config.toml
hop_length = 160
encoder_head_dim = 16
encoder_drop_path = 0.05
encoder_expert_mlp_ratio = 1
encoder_layers = 12
decoder_layers = 6
decoder_bias = "all"
decoder_layer_scale_init = 0.1
decoder_parallel_block = false
decoder_positions = "learned"
muon_scale = "match_rms_adamw"
momentum = 0.9
orthogonalizer = "newton_schulz_5"
steps = 2800
lr_schedule = "wsd"
Rows from block 4 of the audio encoder of a small audio captioner, named by matrix and row number. Rows with one number belong to one neuron. Each number is 128 + 32 x the weight over its row's rms, rounded and kept within 0 to 255. All counts start at 0.
After each neuron's rows are labels from the 100 clips, of 14976, where the neuron reaches its highest value: "strongest on" is what is common among them; "peak on" is the class under the peak. Only what is clearly more common there than usual is listed. The data: synthesised sound scenes: up to three everyday sounds over a background.
# fc1: second MLP up (encoder.blocks.4.mlp.fc1.weight, 960x160), inputs 108-159
# fc2: second MLP down (encoder.blocks.4.mlp.fc2.weight, 160x960, transposed), outputs 108-159

fc1.714 [162 212 152 106 135 124  51 124 150 152 164  80 117 101 120  90 152 162 152 116 119 139 151 153 132 130 105 131 149 158 132 117 120 148 145  99 127  54 111 107 119 160 118 147 119 132  97 132 192 163 134 142]
fc2.714 [130 140 173 149 110 172  98 144  98 131 143 184  63 142 133 122 200 146 190 138 143 169 181 171  95 144 159 193 144  98 164 128 111 120 109 112 187 142 103  97 137  93 110 118 140 111 173 141 149 115 160 191]
strongest on: howling; mooing; first sound: howling
peak on: howling; mooing

fc1.470 [136 142 101  96 157 103 126 164 100 160 115 116 101  91 153  71 150  81 167 160 125 127  97 127 158 121 141 167 144 120 136 140 169  80  85 139 168 113 168 139  93 158 147  52 134 140 169  92 133 155  88 152]
fc2.470 [110 109 121 118 184 143 122 159 152 112 116 142 101  80  39 152 154 163 176 123 140  83 121 183 114 163 125  74 135 163  77 139 127 105 117 141  97 133 100  71  88  84 138 165 121 102 125  93 130  89 121 143]
strongest on: background: none; laughter; bird chirping; first sound: laughter
peak on: laughter; bird chirping

fc1.248 [161  86 132 146 108 129 140 110 170 129 175  79 111 162 107 162 155 142 128 130 143  99  95 125 152 111 122 102  97 111 151 148  91  96 156 108 133 137 138 165 162 115 131 105  82 176 130 119  62 167  55  91]
fc2.248 [142 104 141 109 150  92  83 122  92 135  82 151 103 175 187 135 116  91 167 163 175 158 155 145 215 132  90 163 189 125  60 138 202 151 139  98 135 134  80 102 115 117 106 100 168  66 144 103 164 119 145 149]
strongest on: whoosh
peak on: whoosh

fc1.700 [ 92 146  73 105 133  84 137 172  74 124  98 159 131 170 118 153  89 110 128 155 140 121 110 201  90 109 121 128 129 137 160 125 129  75  20 129 115 110  88 124 102 163 179 143  79 126  90 116  95 151 114 130]
fc2.700 [171 162 184 144  69 105 124 117 200 100 171 120 159  75  85 144  81 163 121 152 134 162 152 153  73 181 116 102 121 109 103  63 162 159 136  88 150 124 118 109 103 121  82 173 162 122 195 110 107 138 102 129]
strongest on: sawing; first sound: sawing
peak on: sawing

fc1.351 [196 112 109  67 106 142 113 124 119 134 127 191 165 159  93 119 139 117 118 108 126  96 154  61 209 118 160 192 129 148 136 169 116 117 137 173  68 119 115 131  71 140  90 150  74  46 147 127 114 114 109 130]
fc2.351 [112 128 157 140 155 193 217 162 138 154  85 122  90 145  80  74 179 170 111 117 166 155  86 158 161  99 121 167  90 109 210 130 112 129 135 108 131  94 114 151 120 129 127  60 140 134  42  98 156  99 152  79]
strongest on: whoosh
peak on: whoosh

fc1.51 [158 164  99 150 157  99 125 111 140  96 117 101 161 204 126  98 203 140 169 105 141 130 131 138 164 117 152 107 116 164 136 151  73 138 154 111  88 101 141  93 144 127 118  90 114 137 113 108 124 134 132  86]
fc2.51 [121 143  93 128 143 160 135 131 102 167  96 182 132 145 116 112 135  35 123 105 131  58  61 101 160 123 138 131 146 108 148 122 146  80 110 145 144 165 144 164 141 102 109 165 132 119 134  77 121 110  73  60]
strongest on: laughter; fire crackling; first sound: laughter
peak on: laughter

fc1.389 [121 146 136 104 154 107 124 165 158 164 100 139 142 140 155 144 146 146 153  95 160 158 114 160 119 148 164 128 112 152 188 109  93 100 114 157 118 146  90 135  92  95 101 106 169 167 123 125  97  97  39 160]
fc2.389 [147 121  98 128  59 155  99  82  71 184  88 104 112 120  97 165 115 138 178 172  99 111 154 137 150 116 109 113 125 119  93 129 125 186 154 136  66 175 152 107 157 142 177 125  98 109 120 113 104 202 164  77]
strongest on: howling
peak on: howling

fc1.673 [134 100 150  91  99 115 126 114 109 174 154  95  86  78 119 183  97 102 125 156  87 188 108 100 141 106 147 162 135 137 117 162 148 110 148 130 146 111 116 139 134 114 113 169 103 125  94 133 111 195  79 121]
fc2.673 [ 93 176 114 137 133 137  57 177 138 142 180 138 120 146 129 120 116 174  83 187 149 159 197 149 163 146 106 126 180  98 150 121  98  93  84 112  76 139 152  77 163 127 177 130 152  94 129 170 179 100 135 149]
strongest on: doorbell; first sound: doorbell
peak on: doorbell

fc1.676 [143 134 127 152 127  88 103 167 132 126 101 125 109 118 116 174 175  96 124 150 118 102 206 151 121  92 149 134 117 131 114 115 136 111 135 154 148 143 118 117 145  62 127 109 120 105 133 150 111 171 116 101]
fc2.676 [173 162 174 120  89 155  78 142 177 165 147 162 148 126 175 120 161 122  92 116 106 169 120 121  59 125 109 120 118 166 160 149 124 158 106 114 129  61 113 171 111  93 171 103  81 113  66  55 159  66 133 138]
strongest on: footsteps; reverberation; text has "room"; text has "reverberant"
peak on: footsteps

fc1.639 [136 142 186 153 100 130 141 147  67  98 172 147 153 102 134 109 145 110 144 177  66 122 109 148 104 148 101 138 130 182 143  85 165  84 130 147 133 197  97  82 107 131 104  94  60 105  84 127 114 147 133 150]
fc2.639 [142 101 161 104 143 143 136 110 182 122 135 105 174  21  92  72 113 112 114  53 210  94 122 173 124  97 165 168 120 118 156 123  99 139 105 103 142 127 173 174  95 111 121 132 105 122 205 116  88 162 101  64]
strongest on: footsteps; first sound: footsteps
peak on: footsteps

fc1.735 [125  80 171 192  88  85 122 157 154 143 187 121  84 115 170 151 137 111  82 125 117 156 136 141 116 145 123 133 131 148 167 136 112 113 111  71 117  93 127 107 146 123 152 160  84 202 145 138 125 166 193 165]
fc2.735 [124 122 148  57 132 166 114 130 147 117 121 167 156 113 109 109  87 132 196 143  92 153 105  90 166 135 156  82 169 151 108 135 168 153 174 133 167 133 108  78 110 129 131 137 165  55 146 186 182 113 117 115]
strongest on: laughter; mains hum; barking
peak on: laughter

fc1.311 [165 116  72  90 164 121 119 166 100 114  79  87  61 132 114 127 153 127 161 166 188 123  96 152 137 155  97 136 142 107  89 113 210 131 131 156 140 137 163 119 114 135 161 134 116 163 181  60 133 111 113  76]
fc2.311 [122 149 136 109 220 105 131 117 160 105  92 117 152  69 131 113 136 138 176 115 123 151 156 138 144 156 156 129  99 125 118 147 131  74  78 101 120 109  98  83  61  60 140  55 106 126  69 109 154 150  56 122]
strongest on: background: none; laughter; bird chirping
peak on: laughter

fc1.373 [115  68 160 155 137 119  76 162 130  74 116 126 174  77 200 147  93  82  86 105  90 135 133 147  84 149 101 192 149 136 126 147 160 134 130 118 149 126 145  67 111 116 158 115  99 153 141 111 139  97 131 161]
fc2.373 [132 120 116  63 115 150 165 155 211  77 167 154 138  73 118 113 140 174  79  92 118 121 124 133 132 147 108 113 118 125 156 110 145 106 104 151 158 133  84 165 106 103  89  93 113 155 105 118 162  49 103 125]
strongest on: footsteps; knocking; first sound: footsteps
peak on: footsteps

fc1.594 [100 149  97 205  97 115 162 151 126  96 151 190 160  75  76 119 148 133 140 158 104 135 146 168 161  95 111 105  89  41  41  64 154 129 131 157 130 161 105 130 157 183 124 115 100 143 101 142  75 113  91 129]
fc2.594 [163 118 166 117 103  96 139 129 142 155 191  69 119 140 142 104 144 136 108 120 120 145 135 167 119 115  73 163  78 121 175 172 138 113 131  72 158  61  84  80 122  94 119 148  62 116 180 181 155 142 175 115]
strongest on: water drop; first sound: water drop; beeping
peak on: water drop; beeping

fc1.411 [132  90 155 150 100 131 157 129 150 121  61 166 151  87 108 115 211 166 141 132  80 158 122 108 144 152 134 168 140 143 131 152 119  72 120  96 145 139 143 145  79  95 141 151 135 102 108  71 102  78 166 112]
fc2.411 [186 131  93 125 131 188 106 158 109 153 146 177 179  84 125 117 135 113  99  96 163  82 108 171  98 148 118 153 153 186 133 130 143 111 102 120 108 117 150 124 106 187 191 148  91 141 107 147 139  90 168 176]
strongest on: footsteps; first sound: footsteps; door slam; first sound: door slam
peak on: footsteps; door slam

fc1.716 [116  69 107 142 112 108 152 120 125 175  52 127 165 155 158 100 129  79 152 185  93 100 122 113 144 127  96 131 148 128 140  94 137 110 123 129 149 131 122 136 129  75 180  79 177 129 117 132  73 169 151 142]
fc2.716 [ 87 180 180  77 101 145 158 142 111 127 189  89 108 137 125 133 137 223  83 148 113 117 102 156 136 114 145  93  89 132 130  82 128 140 128 110 120 143  81 123 119 166  66 157  73 101 116 107  98  99 103 167]
strongest on: zipper; thin (high-pass)
peak on: zipper

fc1.69 [156 143 107 141 155 150 131 144 142 152 106  51 192 125 143 200 154 155 115 148 137 123 146  76 147 151  69 129 154 125  99  81  90 154 119 102 180 138 114 158  71 125 120  98 105 157 111 172  92 108 117  75]
fc2.69 [131 130 134 158 118 143 110 147 186 175 170 123 132  89 131  96 160 140 124 124 117 112 110  95  67 157 115 131 218 124 171 149 154 170 120 128 143  93 125  62  93 108 143 143  82 161 161 106 118 154 119 111]
strongest on: knocking; first sound: knocking
peak on: knocking

fc1.713 [119 118 125 148 108 116 167 123 145  81 145 113 116 209  90 117 119 130 116 138 154  98 105 110 125  99 112 124 118 139 128 157 141 111 116 145  89 108 184 129 122 154  40 135 153 120 117 139 136 124 116  88]
fc2.713 [154 103 141 167 114 122 107 105 114 102  90 151 145 121 121  95 128 100 144 149 141 105  91  93 130 114 113 131  94 166 151 130 138 154 145 132 113 149 118 162  79  96 161 140 142 128 104 130 105 103 192 147]
strongest on: siren; first sound: siren
peak on: siren

fc1.300 [118 142 151 120  73 105 151 120 139 175 154 155  85 150 124 135 145 155 120 169 101 119  58  89 135 147  56 106  95 122 159  94 129 143 147 103  84  85 141  70  85 111 123 123 125 125 138 118 104 153 150 132]
fc2.300 [171 170 147 159 119 121 176  74 101 163  71 122 128 133 136 125  80 115 116 121 149 138 151 114 133  94 139 157  91  91 172 156 125 155 155 131 107 124 109 152 117  58 112 147 183 122  64 116  91 104 135  96]
strongest on: car horn; first sound: car horn; crickets
peak on: car horn

fc1.75 [140 172  73  78 113  59 107 133 135 149 108 130 114 126 105 144 162 145 141 126 157 126 134 173 154 110 117 165  90 170  88 179 170  78 162 175 146 153 152  55 107  97 147  89 166 119 131  68  68 134  93 114]
fc2.75 [122  89 111 105 160 144 102 120 140  76  93  88 135 129 103 121 207  77 149 147  96 130 150 151 174 146 137  88 162 100 115 114 110 103 145 136 100 195 204 136 142 130 123 187  31 121 164 145 117 143  87 118]
strongest on: laughter; first sound: laughter
peak on: laughter

fc1.652 [ 88 119  54 121 136  59 151 127 113 110 104 165 123 163 180 102 123 120 132 134 171 115 109 126 134 113 163 139 121 161 116 140 162 127 181 163 147  42  88 129 149 147  89 115 136 130 120 144 109 165 135 148]
fc2.652 [148 141  85 144  98 195 116  97 160 135 136 113 201 114  78 217 131  96 111 150 111 103 140 124 150 136 126 130 156 144 131  88 129 125 137 145 159 194 139 111 116 107 137 107  89 113  52 175 133 102  79 104]
strongest on: knocking; first sound: knocking
peak on: knocking

fc1.27 [117 152 136 172 125 129 157 128 156 194 108 135 138  92 150 139 183 136 246 113 172  92 104 112 152 144 120 108 119 124 139 142 141  94 178  97 124 128  67 148 127 184 142 149 127 107 112  70 145 212 102 153]
fc2.27 [104 133  64 169 143 179 113 103 131 114 153 171 177 170 124 134 114 142 141 156 111  69 131  70 122  96 171 162 179 143  80  92 118 158  95 143 122 175 123  63 146  86  97 117 182 100 128 107 110 127 126  85]
strongest on: laughter; chatter
peak on: laughter

fc1.483 [125 116 128 101 150  70 202 146 164 138  66 137 147 107 147 157 115 123 181 124 105 189  76 133 173  77 141 108 105 129 130 121  90 181 129 126 162 144  81  97 118 153  60 137 129 159 119 129 135 108 142 153]
fc2.483 [125 163 165 103 123 147 123 115 158 167 143 133  42 160 159 138  90 134  97 113 174  85 148  39 105  99  82 139 175 117 127 110 127 161  89 158 112 103 171 162 106 135 142  47 109  89 116  88 153 198 104 136]
strongest on: car horn; first sound: car horn
peak on: car horn

fc1.338 [210 105 156 121  78 160 104 159 132  76 116  81  69 147 152  97 141 116 148  92  96  63 118 145 143  86  61 113 124 127 163 112  95 222  89 133 142 148 184 115 127 106 163 110 139 100 169  99 204  87 159 120]
fc2.338 [ 94 117 177 117 103 117  72 118 140 134 173 149 105 100  93 168 141 152 152 117 154 170 181 182 119 183 126 151 101 124 148 158  97 150  99 150 136  74  92 111 147 174 145 117  73 174 111 151 143 150 153 137]
strongest on: doorbell; beeping; first sound: doorbell
peak on: doorbell; beeping

fc1.320 [137 131 128  58 135  73 175 106 113 137 171  98 110 108  81 114 136 117 127 117 110 114 145 208  99 157  69  81 129 124 154 134 126 132 125 131 128 137  69 150 142 151  56 111  90  59 139 136 121 149  97  90]
fc2.320 [114 192 126 111 168 182 111 128 114 132 101  84 109 131 153 112 213  84  99 118 165 154  90  86 145 126  98 148 122 148  84 124 125 103 151  67 108 130 209 118 104  97 143 157  90 149 136 120 125  79 105 158]
strongest on: zipper; first sound: zipper
peak on: zipper

fc1.150 [121 157 218 109 157 116  99 147 111 166  86 179 148 165 128 115 128 179 113 111  79 125 134 157 133  78 112 144 118 155 102 145 108 138 107 161 116 110 136 174 147  53 129  87 163 107 153  73 165 150 133 160]
fc2.150 [ 71 127 127 110  90  68 127 151  68  88 138 146 138 126 136 121  86  74 133  92 125 173  91  87  99 165 104 117 116 126 148  77 135 117 107 155 186 132 194 180 141 156 165 124  72 163 123 144 153 167  95 166]
strongest on: frog croaking; creak; first sound: frog croaking
peak on: frog croaking; creak

fc1.643 [111 129 128 133  89 122 121 102 108 130 121 126 101 157 151 154 125 143 126 155  76 143 147 144 115 109  60 125 105 100 174  93 111 106 145 189 121 169 201 141  87 139  64 132 130 148 126 247  69 146 137 141]
fc2.643 [134 189 143 191 137 109 157 112 180 167 146  84 162  61 134 139 165 142 147 118 123  93 113 143 127  99  87  74 172 134 159 142 144  68  91 124 174 150  47 150 154  74 143 137 132 148 146  94 168  98  85 115]
strongest on: knocking; ball bouncing; first sound: knocking
peak on: knocking; ball bouncing

fc1.435 [163 132 122 195 102 119 176 106 116 151  77 105 119 136 159 174 156 116  79 178 148  44 127  97 154 130 128 166 138 103 128 170 100 116 169 140  79 115 133 196  72 144  97 135  80  96 127 154 154 119 133 120]
fc2.435 [110 129 136 116 125 114 113 170 108 130 117 139 119  54 128 146  83 138 116 184 120 143 137 101 140 150 136  98 164 103 157  99 109 156 103 163 139  98 133 103 118 113 130 185 143  83 123 116 100 162 195  86]
strongest on: footsteps; first sound: footsteps
peak on: footsteps

fc1.439 [136  48 135 112 111 128 139 167  45 200  93 114 158 163 159 105 161 136 150 107 103 146 150 133 135 114 196  78 124 150 109 121  90 160 113 106  93 116 109 105 131 162 142 137 143 101 150 143 119 111 147  81]
fc2.439 [ 95 146 142 145 172 149 129 146  89  93 162 100 157 101  82 152 116  91 117 104  92 166 159 183 126 118  80 111 112 160 141 153  64 137 191 135 107 153  87 153 144 165 131 112 151  78  76  96 150 113  60  89]
strongest on: zipper; spray hiss; first sound: spray hiss
peak on: zipper; spray hiss

fc1.286 [100 108 128  94 121 137 111 119 141 139  69 121  63 159 134 154  98 122 117 104 179  82 108 185 149 136 113  98 122 117 112 138 123 127 160 178 171 116  98 157 147 145 145  76 100 121  44 147 101 123 148  51]
fc2.286 [107  91 147 169 152 106 143  82 166 144 129 133 173 101 157 104 196 132 127 117  94 126 173 143  72 193 149 144 100 185  80 128 163  96  28 124 103 119 202 161 106 131 142 164 125 128 154 136 125  77 173 147]
strongest on: background: none; muffled (low-pass); frog croaking
peak on: frog croaking

fc1.171 [186 126 109 141  77 207  93  90  89 109 142 164 180 125 186 103 176 195 151  95  98 155 137 126  44 129  60 122 116 167 146  90  82 202 138 131 173 105 101 107 174 158  71 148  97 250 102 159 165 117 156  92]
fc2.171 [111 143 112  66 238 141 131 143 140 179 120 112  68  63 100 120 160 158 143 137 138 107 123 106 142 157 144 110 157 117 126 166  90 105 141 139  41 180 115  88 155  97 147 132 108 146 111 131 172 105 141 121]
strongest on: car horn; first sound: car horn
peak on: car horn

fc1.174 [165 102  84 121  98 121 141 121 144 157 105 116 146 116  62 104 175 168 131 144 133 128  93  91  93 106 137 123 151 148 101  96 141 165 153 158 153 132 123 138 155 102 161  93  68 160 120 139 142 129 105 108]
fc2.174 [133 170 117 147 164 156  93 122 129 129 113 131 126 106 168 148 110 101 122  63 147 122 180 183 171 172 156 102 184 112 186 180 120 131  93 132 151 143 177 121  76  91 171 171 172 106 141 109 106  84  90 130]
strongest on: knocking; muffled (low-pass); first sound: knocking
peak on: knocking

fc1.441 [121 138  95 136 112 130 189  89 141 146 175 160 122 101  97 105 121 124 202 106  68 160  95 164 105 105 119  95  84 141 119  76 122 114  88 174 111 153 149  81 158 158 174  99 108 183 136  81  57  94  47 174]
fc2.441 [141 141 184 129 138 166 129 169 134  93 104 101  80 131 124 117 128 125 171 149 128  89 136  76 130  58 144 164 142 118 103 170  90 157 164 153 180 129 116  96 104 139 132 184 151 111 109 144 122 183 146 106]
strongest on: water drop; first sound: water drop; background: none
peak on: water drop

fc1.261 [134 137 196  93 116  73 156 156 134 169 161 173 129 194 114 108 141 173 113 135 121  83 133 128 234  87 109 149 142 127 123 136 142 137 152 134 122 129 152 193 144 101 154 143 108 127 170 170 179 122 119 127]
fc2.261 [143 115  54 145 140 166 149  99 115 128  74 132 122  87 151 123 116 158 150 163 165 100 129 142  83 174 153  83 120 107 161 133 169 123 132 155 178 134  79 106 124 135 139  71 134  90  94 147  80 119 146  90]
strongest on: frog croaking; sawing
peak on: frog croaking; sawing

fc1.560 [117 165 145  76  69  90 202 132  97  84  94 186  58  96 101 155 170 116 120 161 175 126 121 202 105 119 118 139 173 149 131 144 159 117 107 123 149 129 141 104 141 113 153 109 178 167 119  85 214 173 172 116]
fc2.560 [168 111  81 133 120 135  84 158 149 146 153  97 135 158 113 100 118 125  79 161 150 179 134 123 129 148 168 100 150  88 111 111 144 145 128 161  74  74 119 126 101  84 158 107 116  87 110 128  73  99 110 117]
strongest on: sawing; waves; first sound: sawing
peak on: sawing

fc1.651 [129 142 102 117  91  76 133  97 170 130 104 122 139 105 142 118 140 118 180 126 105 154 146 149 106 157 138 172 149 140 150 129 138 170  73 119 150  87  94 201 142 116 120 133  91 135 116  98  54 120 153 148]
fc2.651 [142 129  93 133 127 124 188 113 102 171 154 132 123 108  59 146 105 148  92 214 141  83 166  92  75  75 112  80 191 121  94 127 176 105  96 114  96 135 105  55 156 103 150 133 138 119 131 128 138 132 137  96]
strongest on: siren; first sound: siren
peak on: siren

fc1.193 [ 97 111 146 165  84 172 148 131 145 123 164 123 182  97 102 167 121 182  88 129 158  67 164 154  68 104 175 139 133 148 173 142 148 144  89 158 106 133 120 130  65 113 116 120 137 180  92 158 164  64 184 138]
fc2.193 [120 123 132 108 111 140 107 125 153 111 138 139 107 106 101 128 160  62 146 100 150 112 122 143 168 156 163  90 116 127  67 105 128 115 130  71  96 170 179 136 156 103 168 131  52 158 129 155 114 135  96  90]
strongest on: footsteps; first sound: footsteps
peak on: footsteps

fc1.23 [ 99 104 126  94 177 105 103 174 135 117 111 112 136 146 144 140 135 172 149 124 181 128 135 110 185 142 128  94 108 123 217 156 142 163 133 174  85 146 117 100 107  87  75 141 125 122 115 122 148 117  97 111]
fc2.23 [102 167 102 144  84 136 144 159 141 140  80 138  89 121 128 139 165  79 111 188 129 123 122 164 130 131  80 108 103  82  77 197  97  76 131 117 152 117 121  98 166 129 179 138 117 116 118  78 113  83 103 106]
strongest on: zipper; reverberation; text has "room"; text has "reverberant"
peak on: zipper

fc1.78 [ 88 161 111 134  89 114 189 163 120 163 225 113 161  30  83 132 145 161 120  85  99 207 141 206 138 106  87  74  72  96 118 124 140 171 146 154 152 117 153 147  90  90 127 105 115 150 155 126  73 139  82 125]
fc2.78 [ 83 124  63 145 139 125 167 116 119 137 140 129 136 124 115 163 107  84 135 109 160  72 167  84 186 145 112 213 124 112 122 166 121 142 165 188 166 184 106 157 125 174 140 166 191 110  96 137 109 141  67  87]
strongest on: water drop; number of sounds: 3; first sound: water drop
peak on: water drop

fc1.41 [106 104 130 196 127 126 186 127 167 166 129 114 126 135 138 115 165 133 144 102 128 151 149 172 139  93 104 103  56  64  93  70 108 170 172 191 124 123 167 121 181 152 167  99 191 172  91 156 100 124  91  83]
fc2.41 [160 130 120 107 158  79 135  91 106 157 184 135 111  78 148 179 131 121 182  77 119  94 104  79 124 224  91 154 141 167 167 156 104 126 130 140 197 121  99 154 114 152 139 172 106 118 125 163 105 126 165  83]
strongest on: water drop; beeping; first sound: beeping
peak on: water drop; beeping

fc1.109 [ 92 161  79 135 124 112 101 161 128 124 132 145 116 195 128 127 122 148 234 145 112 100 156 131  85 139 109 138 126 105  90 109 128 138 230 142 164 163  53 125 153 110 153 120 103  63  83 117 100 184 106  76]
fc2.109 [133 157 110  53 160 132 161 165 175  87 165 103 142 106 102 153 143  89 103 137 136  43 119 139 136  97 140 103 119 157 102 109 184 104  69  44 122 182 126 121 114 122 135 141 181 117  74 116 128 143 114  98]
strongest on: laughter; first sound: laughter
peak on: laughter

fc1.433 [ 85 103 166 113  84 125 167 139 148 120 172  44 155 103 135 123  88 148 181  75 165  96 123 131 155 117  77 166  96 128 204 118 135  71 177  82 127 142 141 143  73 156 142 156 152  87 157  65 117 129  93 147]
fc2.433 [161  55 186 159 116 161 149 159 122 118 117 103  88 114  90  93 157 113 126 142 155 150 153 145  80 110 166 155 119 105 107 185 140 195  78 157 142 159  99 119 121 125 114 137  79 110 108 133 163  99 135 110]
strongest on: howling; water drop; first sound: howling
peak on: howling; water drop

fc1.548 [ 88 131  84 138 120 149 162 118 123 136 126  83 183 105  96  82  86 100 119 120 141 168 188 120 167 118  96 147  98 119 149 117 161  86  94 102 131 138  93 142 121 139  87 128 109 118 159  84 181 158 133 139]
fc2.548 [155  93 146 168 117 102 133 129 143 105 125 101 122 128  98 186 177 169 142 141 156  70  84 162  79 139 158 148 176 167 110 127 130 160 100  99 106 102  94  92 143 148 157  84 140 129 116 136  84 184 121 109]
strongest on: howling; first sound: howling
peak on: howling

fc1.537 [141 147  76 144  83  67 122  59  77 116 140 137  96  95 121 169 177 157 148 181  96 174 100 146 154 126 149 164  98 104 124 167 128 112 101 138  82  93 100 143 158 105 131 159 137 115 106  95 154 138 157 113]
fc2.537 [103 121 136 175  98 147 157  94 139 126  92 144 181 128 101 107 131 175 106 204 124 100 103 150  94 160 160 183 108  91 164  97 107  88 112 157 190  79 153 138 124 129 172  89 140 109 115 192  52 154 124  69]
strongest on: sawing
peak on: sawing

fc1.646 [102 149 100 186 148 124 167 126 132 129 107  95 110 146  94  95 127 152  71 138 134 172 169 175 154 152 118 133  69 110  99  93 150 156 140 168 166 112 192  96  87 164 118  90 153 118  99 135 121 138 124 105]
fc2.646 [147 128 108 121 135 112 139 109  80 152 156 100 102 123 193 166 149 133 124  80 133 110  89  67 140 145 114 157 212 134 162 152  90 114 130 127 149  92 132 133 148 110 135 129  89 154 150  86  77  79 104  83]
strongest on: water drop; first sound: water drop
peak on: water drop

fc1.424 [131 142 157 141 106  67 183 113  84 169 105 128  56 154 145 111 111 150 113 125  75 170  93 116 126 154 138 129 114 136  96  79  94 170  99  76 144  69 123 128  86 171  95  87 110 130 119 151 189 174 137 188]
fc2.424 [120 180  98 105 163 163 140 135 151 159  89 151 120  68 120  92  81 152 139 119 217 199 127  85  88  81 100 130 138 131 178 141 141 162 109 235 136 166 113 103 154  93 134 191 146 148  86  56 100  48  97  57]
strongest on: car horn; first sound: car horn
peak on: car horn

fc1.551 [105 144  87  94 140 102  97 150 157 129 182 146 134  73 164 157 141 139 119 123 164 124 115 203 127 105  75  94  41 115 103 128  88 240 200 137 161 164 143 143 114  87 154 136  77 138 119 139  95 196  61 139]
fc2.551 [ 55 142 109 160 121 100 210 154 126 153 145 139 145  88  84 172 152 115 160  96  97 147 121  69 140 151 126 126  72 107 112  85 118  98  94 137 155 129 145 145 102 115 135 110 171 158 133 127  86 148 172 154]
strongest on: water drop; chatter
peak on: water drop